config.yaml
gain_aug_db: 10
hop_length: 160
spec_augment: true
fused_qkv: false
Rows from block 2, named by matrix and row number. Rows with one number belong to one neuron. Each number is 128 + 32 x the weight over the matrix's rms, rounded and kept within 0 to 255. All counts start at 0.
# gate: MLP gate (model.blocks.2.mlp.gate.weight, 672x256), inputs 0-85
# fc1: MLP up (model.blocks.2.mlp.fc1.weight, 672x256), inputs 0-85
# fc2: MLP down (model.blocks.2.mlp.fc2.weight, 256x672, transposed), outputs 0-85
gate.81 [138 133 121 127 131 122 109 132 102 136 114 127 103 116 178 163 172 161 126  93 169 115  89 112 177 130 123 148 160  49 121 159 157 173 135 140 159 124 121 127 145 134  86 143 149 176 129 121 157  91 110 173 157 154 129 194 112 170 115 147 144 107 115 141 149 136 107 134 167 158 191 143 153 151 209 123 143 140  99  86 161 158  59  85 101 135]
fc1.81 [178 109 152 151 143 134 144 178  82 135 116  74 133  85 174 152 159 141 170 114 179 129 152 103 154 182  84 111 115 118 150 117  80 190 150 152 125  91 119 108 151  99  64 165 139 170 123 147 136  85 124 118 162 162 161 161 127 116 102 171 161 107 118 139 176 153 163 137 130 138 168 148 130 181 152 146 123 163  91 138 121 161  72 122 104 109]
fc2.81 [164 134 108 143 136  51  95 135  80 105 136 117 103 136 186 162  92 131 145 149 183  83 128 124 166  72  90 181 130 109 160 138 137 181 137 108 133 108 102 124 109 112  93 146 113 107 119  96 142 118  69 134 109 130 113 190 144 162 108 174 109 163 134 129 182 137 140  85  81 137 122 178 150 148 135 117 134 133 118  78 159  93  91 142 120 174]
gate.82 [131  40 142 174 163 146  95 106 143 112  95 123  93 132 170 144 154 128 153 129 170 160 174  76 145  84 117 139 130 154 163 152 204 157 105 103 134  95 169 134 153 107 103 159  98  63 129 195 155  71 114 146 161  96 101 163 128 165 122 106 161  64 152  61  47  89 131  77 114 129 153 144 129 109  73 141 119  69 182 198 159  95 105 126 145 160]
fc1.82 [ 77 201 134 124 119 148 130 154 136  75  82 134 117  95 163  85 170 208  92 131 145 102 132 150 140 167  48 142 124 116 172 199 170  61  68 115 138 163 147 115 103 138 125 140 127  73 157 143 117 116 109 131 115 146 116  98 168 163 117 137  95 108 143 146 151 134  95  86 219 157 139 160 159 137 158 140 135  91  98  28 178 124 181  84 157 137]
fc2.82 [182  90 161 106 111 136 102 131 106  95 117 113 199  99 135 157 152 128 106  66 141 214 128 123 151 140 113 123 159 110 108 169 111 126 188 131 104 169  93  55 133 181  91 139 129 147 128 168 112  62 158 133 185 147 103 119 130 123 161 168 136  86 144 181 139 119 179 112 151 125 164 115 131  92 154 112 146 139 103 149 216 118 142 122 167 133]
gate.83 [121 157 134 104 137 131  95 149 209 109 119 103 164 127 131 128 123 131 167 133 127 117 119 152 139  82 171 110 112 149 113  93 122 134 137  68 125 146 161 152 119  99 158 132 108  94 179 139  78 125 192 104 134 109 143 111  95 115 171 137  75 126 131  88 137 134 152 125 128 151 173 126 102 115 139 159 205 132 111 126 118 110 198 143 104 155]
fc1.83 [135 159  95 135 153 125  66 104 133 122 104 121 124 156 115 173 112 135 209 130 167 143 130 118  92 116 164 147 113 178  60 131 123 130 130 115 158  81 179 137 133 112 156 114 114 129 178 148 107 131 134 112 121 113 132 105  83  93 133 145 110 147 121 125 123 134 211 103 121 149 148 153  73 130 148 153 158 111 144  77 146 110 166 116 109  95]
fc2.83 [127 100 153 107 119 120 138 182 101 195 120 103 155 131 137 112 178 127 118 133 181 161 143 106 110 113 149 101 121 131  66 123  70  88 146 121 111 106  96 157 101 144  59 160 130 179 131 180 134 159 103 153 152 145 114 174 163 143 134  78 123 149 140 208 155 137 185  89 126 111 134 144 150 145 115 130 159  88 159 169 127 107  84 122 126 133]
gate.84 [148 179 183 133 120 140 160 158 171 106 142  92 123 175  48 147 126  55 136 162  98 111 126 130  84 123 176  93 109 171 124 160  74 100 142 156 145 142  66 124 118  54 162 102 158 116 107 114 162 158  93 117 105 130 145  87 151 144  41  70  99 115 120 127 125 147 115 180  80 165 108 147 114 151 172 127 151  45 145 154 190 143  79 168 135 171]
fc1.84 [100  38  87 144 140 112 127  82 110 120 124 191 144 117 222 113 133 131 130 137 153 166 103 129 192  95 109 168 147 104 108 103 216 130 142 191 157 132 161 140  92 201 112 136 140 117 148 110 102 116 159  67 167 127 168 167 113 103 169 200 140 149 131  82  81  98  96 137 165  87 141  92 161 128 102 132 157 179 180  71  82 138 163  93 113  85]
fc2.84 [141  78 140  62  58  73  46  87 163 153 165 180  99  54 164  97 121 148 166  84 132 156 187  64 150 201  67 156  88  93 153 134 135 102 137 156 159 110 168  74 154 161 161 157 123 117 106 116 150 161  77 117 119 129 111 165 118  58 113  90 162 198 148 156 194 125  64 139 141  71 141  90 131  91 106 149 107 146  85  91 129 136 117 120 162  98]
gate.85 [ 93  83 172 105 101 147 135 180  98 115 122 135  96  97 144 105 212 155 128  95 115  83 122  95 123 111 121 148 147 148 131 140  73  84 113 104 107 140 139 115 131 114 114 105 117 113 178 103 107 126 101 110 124 148 109 147  95  90 131 122 157  68 130 158 189 101  62  99 113 100 131 125  94 141 131 107 161  88 102 125 115  90 149 142 162 165]
fc1.85 [142 123 190 123 122 142 152 131 111  96 126  95 112 110 165  69 198 154 167 125 138 135 150 118 121 118 162 174 160 169 136 122  98 127  79 126 138 147 133  80 140 129 136 138 140 102 186 117 117 132  77 177 134 154  94  91 132 132 135 102 168  97 101 117 179 100  81 119  96 127 157 107 136 128 122 157  79 128 111 111 154  75 121 179 129 143]
fc2.85 [113 121  59 155 147 124  28  82  70 147 119 163  72 133 124  93 197 134 115 107 105  91  97 112 119 110 113 150 176 134 107 149 132 110 119 118 161 135  83 178  98 114 119 104 109  86  83 124 186 131 129 148 113 155 123 123 126  83 187 106 142  81 164  78 134 157 143 166 169 128 144 126 117 155 160 134 150  91 188 129 147 119 176 107 116 143]
gate.86 [116 108  97 128 122 134 114 107 155 109 107  88 130 157 145 137  98 138 159 130  88  90  98 110  61  40 102 141 157 112 137  69 133 141 118  98  78  96 174  54 153 129 116 117  77 121 136 146 129 116 133  93 149 140 145 116 122 159 161 111  85 171 149 163 116  83 136 164 147  53 127 100 147 138 174 115 117 120 170  96 156  81 148 129 182  58]
fc1.86 [126 140  74 147 149 161  99 140 100 184 115 181 149  98 190 143 110 154 105 167 128 130 102  62 194 172 154 189  83 178 117 177 146 135  98 212 100 122 155 189 118 122 175  73 220 126 197 143 147 155 146 173  81  90 112 110 169 210 169  78 158 144 123 137 169 111 157  96 113 169 121 166 168 104  93 160  98 100 140 108 166 165  98 151 122 121]
fc2.86 [110  76 134 223 156 103  82  96 170 158 143 142 106 140 160 158 142 133 176  55 179  37 143 141 107 169 133 137 219 139  85 144 143 136 100 152  92  94  82  92 189 168 133 127 122 131 132 121 154 134 168 132 136 120 126 107  89 169  96 149 150  77 134 196 104 186  92  77  56  85 127 126 191 156 140  69  73 100  95 105 156  69  94 114 138 154]
gate.87 [138 140 126 126  73 137 119 181  97 122 128 147 112 115 131  55 135  93 111 123 146 112 146 132 176 117 155 110 131 115 138 171  60 169  92 147 128 125  89 121 112  93 106  74 143 153 122 108 139  92  87  93 119 145 151  89 165 105 130 107 170  83 126 118 135 168 109 157 105  74 160 127 118 138 136 124 148 150 168 109 179 128 114 143 155 163]
fc1.87 [ 80 106 106  97 148 102 135 128 136 150 154  98 144  48 108 148  91 154 135 121 153 114 108 144  71 151  78  54  92 132 131 128 126 127  83 179 143 109 128 154 124 124 115 162 140 137 104 155 144  85 132 111 108 114 122 150 119 130 157 142 107 173  92 127  85 101 144 143 140 178 110  80 123 133  83 151 137  71  99  86 119 135 114 188 124 130]
fc2.87 [103 142  97 149 151 106 147 143 168 100  97  64 157  93 129 116 169 177 142 163 101 114 113 180 145 124 110 130 108 140 163 123  57 131 107 152 100 134 124 113 146 161 163  95 107 128 115  74 170 117 141 116 160  90 106 140 149 105 129  98 136 164 115 139 131 137 142 124 132 132 151 112  89 132  68  91 131 163 146 115 113 115  97 131 118 149]
gate.88 [169 156 169  91 124 168 170 164  92 128 170 121 143 127 136 117 143 113  94 161  97 132 123 111 126  59 148 106 103 137  53 149 145 160  73 137  65 113  95 167  78 123 155 106  81 142  81 106 140 149 121 135 119 135 180 146 103 103  78 139 173 215 147  92  65  84 108  96 119 142 147  88 125  82 168  99  57 167 167  99 126  99 175 137  95 101]
fc1.88 [113 189 157  92 154 161 183 187 134 144 136  68 137 119 115  83 158 120 107 148  89 125 113  46 147  90 135 132  98 116  75 159 162 134 117 143  80 159 133 120  83 150 130  77 143 134 128 153 147 163 152 143 126 209 106 138 103 138 111 112 144 131 183 105  82  98 110 110 102 104 156 144 131 130 136 162 137 190 127 127 105  78 143 149 128  94]
fc2.88 [171 148 150 147 153 102 151  85 185 122 140 136 126 150 166 119 102 119 159 104 119  97 124 112 137 143 148 104 138 189 138  93 121 123 124 170 126 157 157 185 106 165 171 107 119 153 118 111 142  96 106 157 171  98 148 162 142 177 103  34 158 109 169 132 134  77 128 101 124 131 193 114 133 135  62 123 138 103 121  79 167 128 214 123  43 119]
gate.89 [104 121 113 101 129  84 130 199 117 156  99  90 150 165 182 119 138 137 105 147 105 135  84 139  67  97 123 155 110 103 174 123 192 134 139 101 158 131 140  89 133  82 207 121  99 117 119 148  74 157  87 135 170 168 149 135 174 148  79 144 180 119 147 116  98 134 127 113  97 132 174 104  65 170 124 109  71 123 139 137 150 123 151 116 107  84]
fc1.89 [139  90 134 108 120 135 178 153 113 127 136 152  73  77 181 152  86 120  95 131 119 132 141 106  93  86 137 127 117 164  92 113 225 134 101 128 118 124 145 165 118 180  67 198 133 122 121 142  97  80  79  52 150  84 101 106 110 244 115  88 109  74 115 142  60 125  97 148 130 107 117  70 121 212 176 128 162 110 145 125 193 196 141 125 121  59]
fc2.89 [130 132 157 186 163 108  77  75 115  84 120 141 111  85 116 145 126 130 127 114 129 119 135  92  91 163  84 161 128 154 118 114 184 118 154 132 196 114 120 124 161 143  59 142 143  73 140  49 177 155 165 131 137 155  98 109 160  98 125  73 123 109  54 160 177 106 112 164 145 196  97 130  82  81 111 122 135 138  81 106 210 139 151  81 170 120]
gate.91 [ 97 137 117 110  91 106 106 160 139 185 136 153  93 132 113 148  91 144 166 114 144 143 106 161  87 134 165  76 116 115  80 160 104 161  96 102 142 120  94 131 115  91 151 126 116 122 158 107 125  57 122 146 131 137  82 121  98  79 148 171 145 118 157 129  99 145 140 126 206  97  97 110 136 129 108 112 122 127 151 123 153 140  92 133 170 126]
fc1.91 [129 154 143 130  78 120 149 140 133 147 120 162  90 185 122 161 124 123 133 150 120 147 140 175 142 129 147  81 133  71 115 106 104 188 148 124 138 104 146 151 148  99 119 118 109 118 148 128 131 109 102 109 122 127  57 183 129 144 103 148 112 122 107 137  82 150 154 157 177 121 133 116 128 169 142 172 111 134 146 100 115 123 110 129 154  76]
fc2.91 [ 88 101  99 123 130  80 138 167 109  91 129  97  69 180 133  99  90 147  85 103 122 101 142 113 105 145 150 111 154 128 115 107 155  95 111 160 121 111 152 144  95  80 153 156 120 101 149 165 121  64 136 123 108  88  81 155 115 119 189 169 124 141 169 106 152 105 107 142 191 159 118 146 159 126  89  98 154 116 178 126 110 159 134 137 118 137]
gate.92 [ 89 142 194 152 143 111 106 114 157  91 167 151 138 162  97 157  75 136  38  72 126 131 181 122 142 110  85  85 118 140  87  76  98 114 187  85  55  67 105 160 112 127 206  82 130 124 104  38 134 106 111 150 134  86 137 144  87  95 116 119 162 156 112 170 116  74 117 124 106 157  72 170  78 163 219 112 163 124 103 126 128  83 109  88 176 145]
fc1.92 [124 143 194 121 139 119 116 116 153 114 133 157 169 150 107 114  83 153  87 115 103 118 160 157 103  78 150 113 141 101 101 159 105 132 146  82 101 119 131 131 110 110 187 153 118 130 112 116 134 144  82 124 115 122 138 112  83 119 151 129 152 114 119 210  63  75 153 141 116 137 116 170 112 132 136  93 143 112 134 118 185 125 101  97 125 133]
fc2.92 [121 173 147  96 165  97 145 154 144  68  96  99 136 127 138 120 170 132 101 109 146  88 121 100 149 176 154 106 154  97 166 166 184 108 120  75 142  89  92 195 164  84 204 155 128 155 150 111 114 147 138 108  80  88 103 154 126 159  73 112 184 135 128 152 114 129  95 104 116 127 134  87  92 120 186 110 118 145 125 165 115 177 134 142 132  85]
gate.93 [100 166  87  94 143 185  64 158  86  80 175 112 152 121  91 172 153 110 129  70 128  93 125  88 176 122 138 158 121 101 107   2 142 128 101 143  95  88  79 138  68 133 179 176 128 124 184 161  86  58  91 126 127  97  41 119 100  73 124 103 109 188 137  84 147 182 123 133 147 222 130 113 134  77 112  84 145 120 123 174 101 134 187 179 120  76]
fc1.93 [136 177 111 121 104 188  59 177 119 132 101 150 173  79  91 178 151 117 145  78 117 114 114  93 127 129 100 104 103  87 111  61 135  95 108 136  87  79  52 105  60 178 152 131 160 139 168 166  94  77  97 132 132  95  47 110 118  75  79 114 152 131 156 106 179 127 125 140 165 151 131 158 126 100 109 112 130 103  88 174  87 145 157 154 129 113]
fc2.93 [135 156 101 187 118 144 136  61 103 169 125 174 132 142  92  88 124 120 132 163 124 106 104 139 157 116  91  72 133 196 176 119 132 122 165 105 198 129 140 128 134 127 135 122 111 126  46 172 135 154 108 123 190 114  98  96 166 178 167  91 135  67 179 146 185 125 123 172  76  99 140 109 147 151 123 168 145 113 128  37 105  79 113 184 150 133]
gate.94 [115  86 153  74 120  74 171 146  73 156 124 122 141 154 119 156 156 160 146  97 143 128 162 149 132 133 120  61 123 139 119 110  90 118 135 132 150  56  92 107  96 172 117 138 104 160 113 108  85 130 109  93  94 111 119 164 136  89 134 143 139 143  78 209  78  89 122 102 112 135 139 114  92 130 152 144 158 137 170 173  89  84 146  99  97 163]
fc1.94 [143 147  94 166 156  83  97 101 150 127 114 133 117 155 124 129  92 104 147 190 161 161 121  76 136 120 175 119 120 107 135 147 145 116 164 124 103 189 181 168 164 114 148  61  98 111 136 142 192 111 119 143 131 141 128  94 120 152 126  62  81  95 135  76 177 148 129 142 141 118 121 143 129 145 124 146 128 156 107 127 119 146 108 151 116 142]
fc2.94 [104 121 134 122 128 152 117  88 162  97 120 145 124 164 106 151  83 156 118 143 162 124 115 118 151 174 153  88  50 128 137 134 127 127  74 124 133  96 136 113 118 142 110 115 140 123 118  97  93 134 160 168 121 131 165 143 148 126 117 153 141 153 105 158 117  76 119 105 130  97 109 137 136 174 137 128 102 125 136 130 125 138 174 119 164 135]
gate.95 [135 133 142  96 102 155 140 166  81 133 127 155 146 162  97 176 161  99  87 153 123  88  82  84 117 119 107 180 161  79 152 131 137 168 159 129 132 152 131 157 132 121 124 104  97 104 115 115 102 129 153 133 134 108 123 129 150 182 103 120 140 114 120  88  67 148 107 144  83 141 182  91 148 142 147  90 104 139 155 156 151 144 161 137 142 141]
fc1.95 [123 103 188 152 127 128  80 151 106 142 128 150 135 117 129 131 115 117 149 116 117 142 163 171 175 184 128 124 141 131  84 113 118 165  94 138 146 126 151 115 100 154 143 113 119 153 154 131 126 170 101 116 151 126 107 109 145 120 109 134 130 173 128 196 136 120 138 112 158 163 146 113  86 136 103 149 158 140 117  86 148 131 148 124  87 110]
fc2.95 [137 116 149 155 177 135 119  99 113 176 131 177 126 177 148 151 141 121 145 128 129 136 123 139 127  75 151  86 191 120 115  88 110 136 128 138 141 137 149 147 155 133 100 143 112 163 155  94  94 187 133 162 139 129 135 125 105 107 135 125 130 137 143  96 140 124 166 150 157  70 139 135 137 130 105  90 143 153  93 148  95 151 161 146 122 148]
gate.96 [120 110  94 166 108 108 133 176  89 150 115 108 165 145 102 150 180 113 146 127 105  99 150 126 142 140 158 160 121  60 106 126 142 163 151  93 142 109 125 143 113 130  97 180 132  79  94 147 160 176 164  27 133 170 102 126  95 138 152 210 136  92 109  96 101 110 173 127 103 138 166 181  73  81 232 150 139 122  60  82 115 165 180  92  87 123]
fc1.96 [ 88 102 160 117 150 128 151  62 143 134 133 136 105 130 161 111  88 122 115 151 171 147  96 138 149 102  89 153 151 243 144 116 134  82 161 146 144 119  80 134  98 149  95 107 116 187 140 118 101 146  83 174 109 139 173 104 139 104 105  70  99 170 111 141 100 184 116 116 141 142  88 107 133 217 124 138  98 153 113 137 129  94 155 133 170 124]
fc2.96 [141  80 145 146 240 139 109  70 173 104 109 103  59 113 116 121 166 147 107 190 131 158 106 108 128  69 115 116 167 152 167 101 166 225 100 157 127 127 139 126 158 122 119 122 131 126 126 168 111 160 159 129 156 121 134 107 142 183 124 161 124 112 136 146 154 131  88 138 132  69 110 152  91 139 146  95 120 200 116 110  95 147  74  88 110 106]
gate.97 [118 143 193 105 138  93 145 103 144 129 109 149 141 139 158 142 111  96 135  86  97 167 109 113  99 151  89 154 198 152 136 114 118 136 152 157 139  99  96 124 129 111  96 154 139 164 128 166 117 132 150 158  92 138  99 129 118 112 120 161 134 134 102 115 170 163 141 107  92 143  84 152  86  87 153 141  84 128 102 166 144 178  86 101 117 154]
fc1.97 [104 148  90 163 111 154 140 144 139 110 144  76  94 127 152 170 127 143 102 147 154  97  86 116 117  84  86 140 108 178 150 107 135 104  79  81 129 148 133 142 162 145 171 164 104 136  93 110 114 149 100 152 129 117 136 128 161  79 138 125 135 106 145 109 109 108 168 109 202 118 195  59 170 106  96 127 124  72 103 120 141  88 112 120 118 127]
fc2.97 [118 109 115 112  96 158 104 141 127 122 179 121 108 126  91 127 127 101  87  75  98 113  96 116 160 171 127 125 178  97  99 143 144 196 150 143 155  87 157 139 119  94 145 153 116 114 108  78 141 148 154 142 132 195 112 112 148 135 104  80 113 144 127  96 122 139 147 113 110 127 100 185 160  84  74 173 137 119 131 127 161 134 144 162 105 160]
gate.98 [130  82 144 132 104 132 140 143 138 147 166 122 170 123 122 136 118 140 129 168 140  59 126 119 156 107 149  66 138 151 169 103 123 130 151  95 100  98  95 156  90 152 166  79 154 155 140 169 178 126 134  83 104 107 104 160  84 130 116 126  83  86 145 120 106 144 123  57 122 137 133  81  94 168 119 100 106  76 137 107 158 173 129  78 136 121]
fc1.98 [136 149 107 135 109 116 128 145 132 124 149  71  76 127 120 142 137 163 166 106 172 140 104 149 133  94 110 108 156 113  80 117 103 142 139 144 129 149 144  64 175  86  96 138 148  96 123 102 141  84  93 200 154 113 138 100 136  93 102 154 161 177 145 128 180 116  73 169 117  72 133 132 178  95 155 107  95 115 136 136 128  97 133 148 112 101]
fc2.98 [155 149 151 173  70 129  64 151 179  93 153  76 157 140 121 214  72 155 153 156 161 140  97  99 111 199 182 121  89  63  89 147 103 140 138 153 118 110 111 100 175 109 155 124 137  86 119 129 129  63 119 150 156 116  98 122 126 154 111  90 155 216 152 149 150  94 154 136 198 147 137 108  86 126  56 124 105 102 125 163 159 143 146 151 123 188]
gate.99 [146 118 131 140 132 130 142 108 147 106 147 124 160  95  94 209  94 178 189 108  94 105 122 148 159 105 127 143 105 126 122 137  86 134  99 110 158 124 145 163 109 126 152 153 132 111 136 106 156 136 135 109 133 163 172 143 122  89 141 151 118  88 130 136 111 160  76 147  94 165 147  89 125 129 144 135 165 182 131 154 148 167  94 137  99 129]
fc1.99 [147 128  94 158 121 124 132 105 131 120 139  90 142 146 112 143 123 149 180 133 127 127 126  87 122 130  97 150 172 189 106 177 126 114  88 101 129 147 110 145 126 109 153 163 135 129 104 155 142 119 147  98 138 147 123  88 107 115 140 149  75  56  80 119 124 131  93 168 109 137  99 156 176 133 136 144 140 134 143  87 180 156 121 160 110 135]
fc2.99 [126 184 113 118 137 132 107 113 143 125  97 123 147 154 139 118 159 117 103  88  92 147 112 123 148 137 133 152 135 122 156 126 137 122  91 100  77  92 123 171 106 165 127 155 142 117 100 125 124 104 101 129 179 111 129 116 145 116 126 139 181 128 132  90 154  93 118 146 133  80 116 138  86  97 134 149 103 136 137 204  99 192 122 154 100 136]
gate.100 [121 112 141 142 190 141 137  89  88  54 126 129 147 150  91  66 147  78  93 101  68 151 162  95  99  67 110 143 136 105 156 113 130 146 173 144 206 184 178 138 136 178 101 127 102 109  82 135 133 130 109  62 120 128 202  99 138 189 170  93  41  81 138 126 162  80 109 154  48 134 120 127 162 169 189  99 111  73 129 123 133  76 176  78 120 145]
fc1.100 [137 124  94  91  69 124 138 151 131 141 115 137 128 133 101 159 162 164 177 126 161 140  93 150 173 138 139 168 157 158 158 163 144  84 101 112  66  95 112 146  79 105 162 149 159 128 216 124  88 140 137 170 163  90 103 184  98 112 132 169 189 193 131 126 144 112  97  75 237 150 168 142 105  11 153 175 124  91 110  83 132 162 107 167 127 131]
fc2.100 [123 100 122 115 123 115 140 190 122 108 165 179 138  98  59 161 117 193 163 187 134  62 189 142 120 132 190 114 107 167  85  68 111 146 119 137  90 131 149 161 153 111 101 121 102 128 175 120 132 110 162  76 104 167 155 171 144 208 158 190 140 141 171 109 143 141 109  98 136 112  88 146 162 102  77  74 117 110 165  67 159  91 116 157  64 111]
gate.101 [163 129  97 119 139 128 150 150 102  89  93 126 154  90 178 131  84 115 126  98 125  96 124 157 158  77 144  88 164 181 109 123  86 106 136 156 119 118 123 124 164  83 139 108 143  91 107 112 160 165 101 138 158  74 125  92 162 141 133  86 157 158 126 115 125 100 102 131 148 137 137 108 138 128 109 151 147 116 160 165 119 105 109  88 166 154]
fc1.101 [ 76 129 113  94 114 106 163  82 178 180 169 157 127  94 141 100 129 139  89 133 135 151 108  69 102 140 151 112 110 134 132 115 137 172 134 106 129 115 160 101 129 135 149 133 104 186 117 152 159 137 160 177 148 159 119 118 134 157  85 140 130 154 167 176 143 134 183  96 103 136 155 147  47 122 141 108 127  96 130 140 172 139 126 164 130 106]
fc2.101 [150 148 151 152 119  93 112 123 188 128 101 183 144 106  91 108 120  58 179 108 142  72 116 102 107 129 132 170 159  79  98 141 123 141 122 164 126 156 115 128 195 135  82 171 165 123 121 107 120 113 108 115 159 142 128  99  42 123 126  83  84  52 122 122 147 121 152 113 128 167 150 171 122 129 174 137 153 118 107 206 135  75 139 118 110 142]
gate.102 [148 191 175 120 125  90 172 146 137 143 143 113 153  89 134 139 127 141 128 131 129 170  93 151 126 136 115 152  87 144 133 123  98 138 110  92 118 104 177 115 116 122 110 172 144 111 119 140 149 170 192 123 119 146 151 106 104  93 137 127 147 105 154 169 126 156 148  85 105 144 147 152 101 130 152 131 125 164  60 127 105 125 102 117 128 112]
fc1.102 [116 111 141 161 168 165 116 124 134  95 117 126 145 101  63 117 155 126 148 142  93 145 142 158 165  95 124 140 116 138 122 109 151 155 120  93 113 104 150 127 155 146 111 119 152 158 119 134 158 117 175  95 115 149 140 142 142 162 161 153 105 175 123 129 176 131 169 114 178 110 154 147 129 146 168 114 131 156 120 125 113 166 146  91 128 119]
fc2.102 [135 108 151 131  51 124 146 117 120 163 186 133 192 127 118 144 122 132 124 135  93 179 127 121 157 101 118 116 110 151 141  96 138 122 178 119  82 141 127 134 124 123 116 134 175  93 133 125 126  85 110 131 170 116 127 113 123 174 136  65 144 145 101 156 147  79 109 121  85 106 117 134 122 152 144 116 131 129 148 183 105 151 151 119 154 111]
gate.103 [128 111 133 109 169 103 138  72  98 128  74 121 140 127  68 124  79 157 147  93  91 172 126 119 164 103 132 117 103 143  74 128 151  93 129 156 128 168 118 196 161  93 148 137 156 148 176 133  96 141  75 112  82 155  68 128  76 114 129 112 143 197 100  97 156 115 179 161 120 105 122 136 142 153 136 151 101 150 124 142  63 127  59  72 112 146]
fc1.103 [104 122 146 105  61 131 116 212 119 110 229 116 126 123 164 112 156  96  70 197 103  94  93  65 122 124 145 141 148  74 174  90 175 179 159  70 191  80 110 101  87 153 104 109  86  43  47 183 152  98 157 109 181 106 169 114 166 166  51 119 110  80 122 152  67 136  81 163 153 179 139  93 119 128 159 114 115  83 127  95 204 100 169 209 172 124]
fc2.103 [ 82 107 193 128 104 178  89 154 126 145 122 135  61 133 140 145 143 166 145 123 204 101 106 122 115 130 144 112 116  86 144 110 134 170 144 106 168  65  44 115 107 116  90 129 138 152 123 123 109 113 155 151 149 140 149 118 123 102  71 107  79 125 124 115 118  85 185  80 130 140  67  98 139 124 156 154 115  97 102 119 114 161 156 134 150 165]
gate.104 [105 126 159 112 149 132 122 136 134 140 107 146 112  96 101 146 142 142 108  63 161 128 117 129 111 150 150 140  83 100 132 137 166 189 112 147  68 147 131 156 115  86 131  93 112 132 117 141  72  79 168  88 157  96 110 164  93 124  94 128 126 157 142  82 132  91 129 105 126 141 124 133 158 194  94 158 159  96  99 108 128 162 127  85 121 100]
fc1.104 [119 140 155 152 117  86 148  95 141 153 117 179 113  59 121 142 116 208 130 147 154 130 124 121 145 165 149  92 101 175 144 129  97 151 115 119 139 113 123 180 120 198 144 129 135 184  95 111 114 138 136  62 133 120 152 102  95 110 129 135  40 101 162  61 122 160 175  81  87 100 110 135 116 154 154  90 110 105 143 131 116 172  68 105 120 138]
fc2.104 [154 103  98 130 184 169 156 137 120 136 125 165 147 182 150 127  96  72 131 112 146 114 130 156 174 111 128 155 165 187 139 103 143 167 133 186 135 145 148  99 112 106 124 123 131 147 189 112 140 126 127 134  93 185 112  60 172 144 187 166 161 184  70  84 115  93 185 113  91 130 119 133 106  95 154 118 197 107 126 138 147  86 157 118 127 139]
gate.105 [155 127 149 156 149 155 121  81 162 172 154 160 110  98 117 117 144 128 108 157 147 117 117 100 160  94  61 112 123 135 153 151 148 136 138 106 144 113 118 128 101 146 115 151 139 119 142 160 116 104 108 105 120 152 125 126  66 124 138 101 107 133 148  80 146 113 113 165 139  93 115 171 162 139 123 169 113 149 126 140 149 122 117 162 127 111]
fc1.105 [108 153 107 106  98 116  88 149 182 137 100 123 135 151 151 120 163 137 111  98 167 149 104 107  93  99 129 182 103  88 126 150 162 151 131 128 161 104 183 146 154 128 112 139 139 113 163 119 120 102 107 132 137 153 124 116 100 115 115 147 128 107 113 153 111 131 152 106 120 152 137 157  79 120 182 172  87 175 106 124 154 136 136 137 113 140]
fc2.105 [109 118  46 166 142  77 126 122  99 144 127 162 126 144  91 161  84 108 112 104 152 108 128 110  78 155 107 110 134  90 162 126 185 139 137 131  97 182 108 114 156 151 121 131 174 141 128  85 124 159 145 191 137 122 118  77 157 147 141 128 124 135 162 142 139 115 173 185 161 129  98 102 158 126 122 125 176  85  83  93 208 111 108 105 122 176]
gate.106 [157 104 121  81  90 151 131 102  72 159 119  92 124 173 147 125 119 169 172  89 163 106 186 153 136 169 113 116 134 127 130 152 157 132 104 109  43 105 118 127 154 157 169 174 133 147  92  98 142 156 141  77 118 103 130  90 121 205 144  90 123 141 102 121  99 132  99  92 136 143 120  74 117 117 125 126 176 154 119  99  52 119 157 122 117 182]
fc1.106 [169 113 137 181 160 161 107 105 113 165 120  95 134 147 109 118  86 146 129 102 127 116 146 170 149 202 136  74 182 150 137 132 134 116 121 111  92 120 166 112 140 178 151 135  85 171  85 142 130 133 158 123  98 151 120  89 157 172 153 140 123 147  85 174  96 170  74 105 169 130 103  83 133 103 117 186 169 109 129  93  27 139 174 148  99 134]
fc2.106 [ 95 158 139  75 128 166 187 185 169  64 100 169 112 113  80  71 128 129  94 132  83  96 153 104 127 140 179 113 141  89  80  92 181 139 112 108 122 189 139 121 111  71 132 133 113 131 189 144 151 104 140 116 117 132 145  93 110 145 117 103 132  94  84 117 138 164 151 123 146 138 107  87 155  77 117 129 152 129 124 147 111 127 167 120 135 140]
gate.107 [159 132  70 111 158 115 194  83 148 171 107 116 139 165 137 115 135 121 109  99 147  72 123 152 145 108 150 207 131 143 193  94  66 152 110 138 119  80 104 170 192 173  90 146 149 121 106 154 117 130 135 137  98 131 160  94 131  86 118 144 153  79 102 138 126 123 115 149  69  88 102 144 157 128 168 127 130  90  94 106 154 123  91 121 133 127]
fc1.107 [139 148 143 145 121 189  41 139 137 152 178 154 118 110 135 150  83 148 158 138 142 170 139 158 149 131 156 161 110  78 122 187 182 110 139 101 135 175 111 136 170 122 155 163 138 122 166 134 153 119 144  91 125  73 131 181 132 125 147 122 160 159 114 105 148 107 142  75 127 145 146 151 104 109 124  90 135 167 173 131 135 166 154 150  93 119]
fc2.107 [137 178 115 218 131 161 146 134 183  84  96 157 162 128 102 112 122  86  95 138 122 117 126 106 197 153  95 105  70 212 132 152 137 165 162 101 101 147 150 110 126 145 156 156 121 126 148 144 118 117 171 122 149 128 146 112 207  71 138 116 135 121 116 134  82  96 107 121 188 145 117 147 178 115 105 134 131 146 180 114  84 187 110 113  86 120]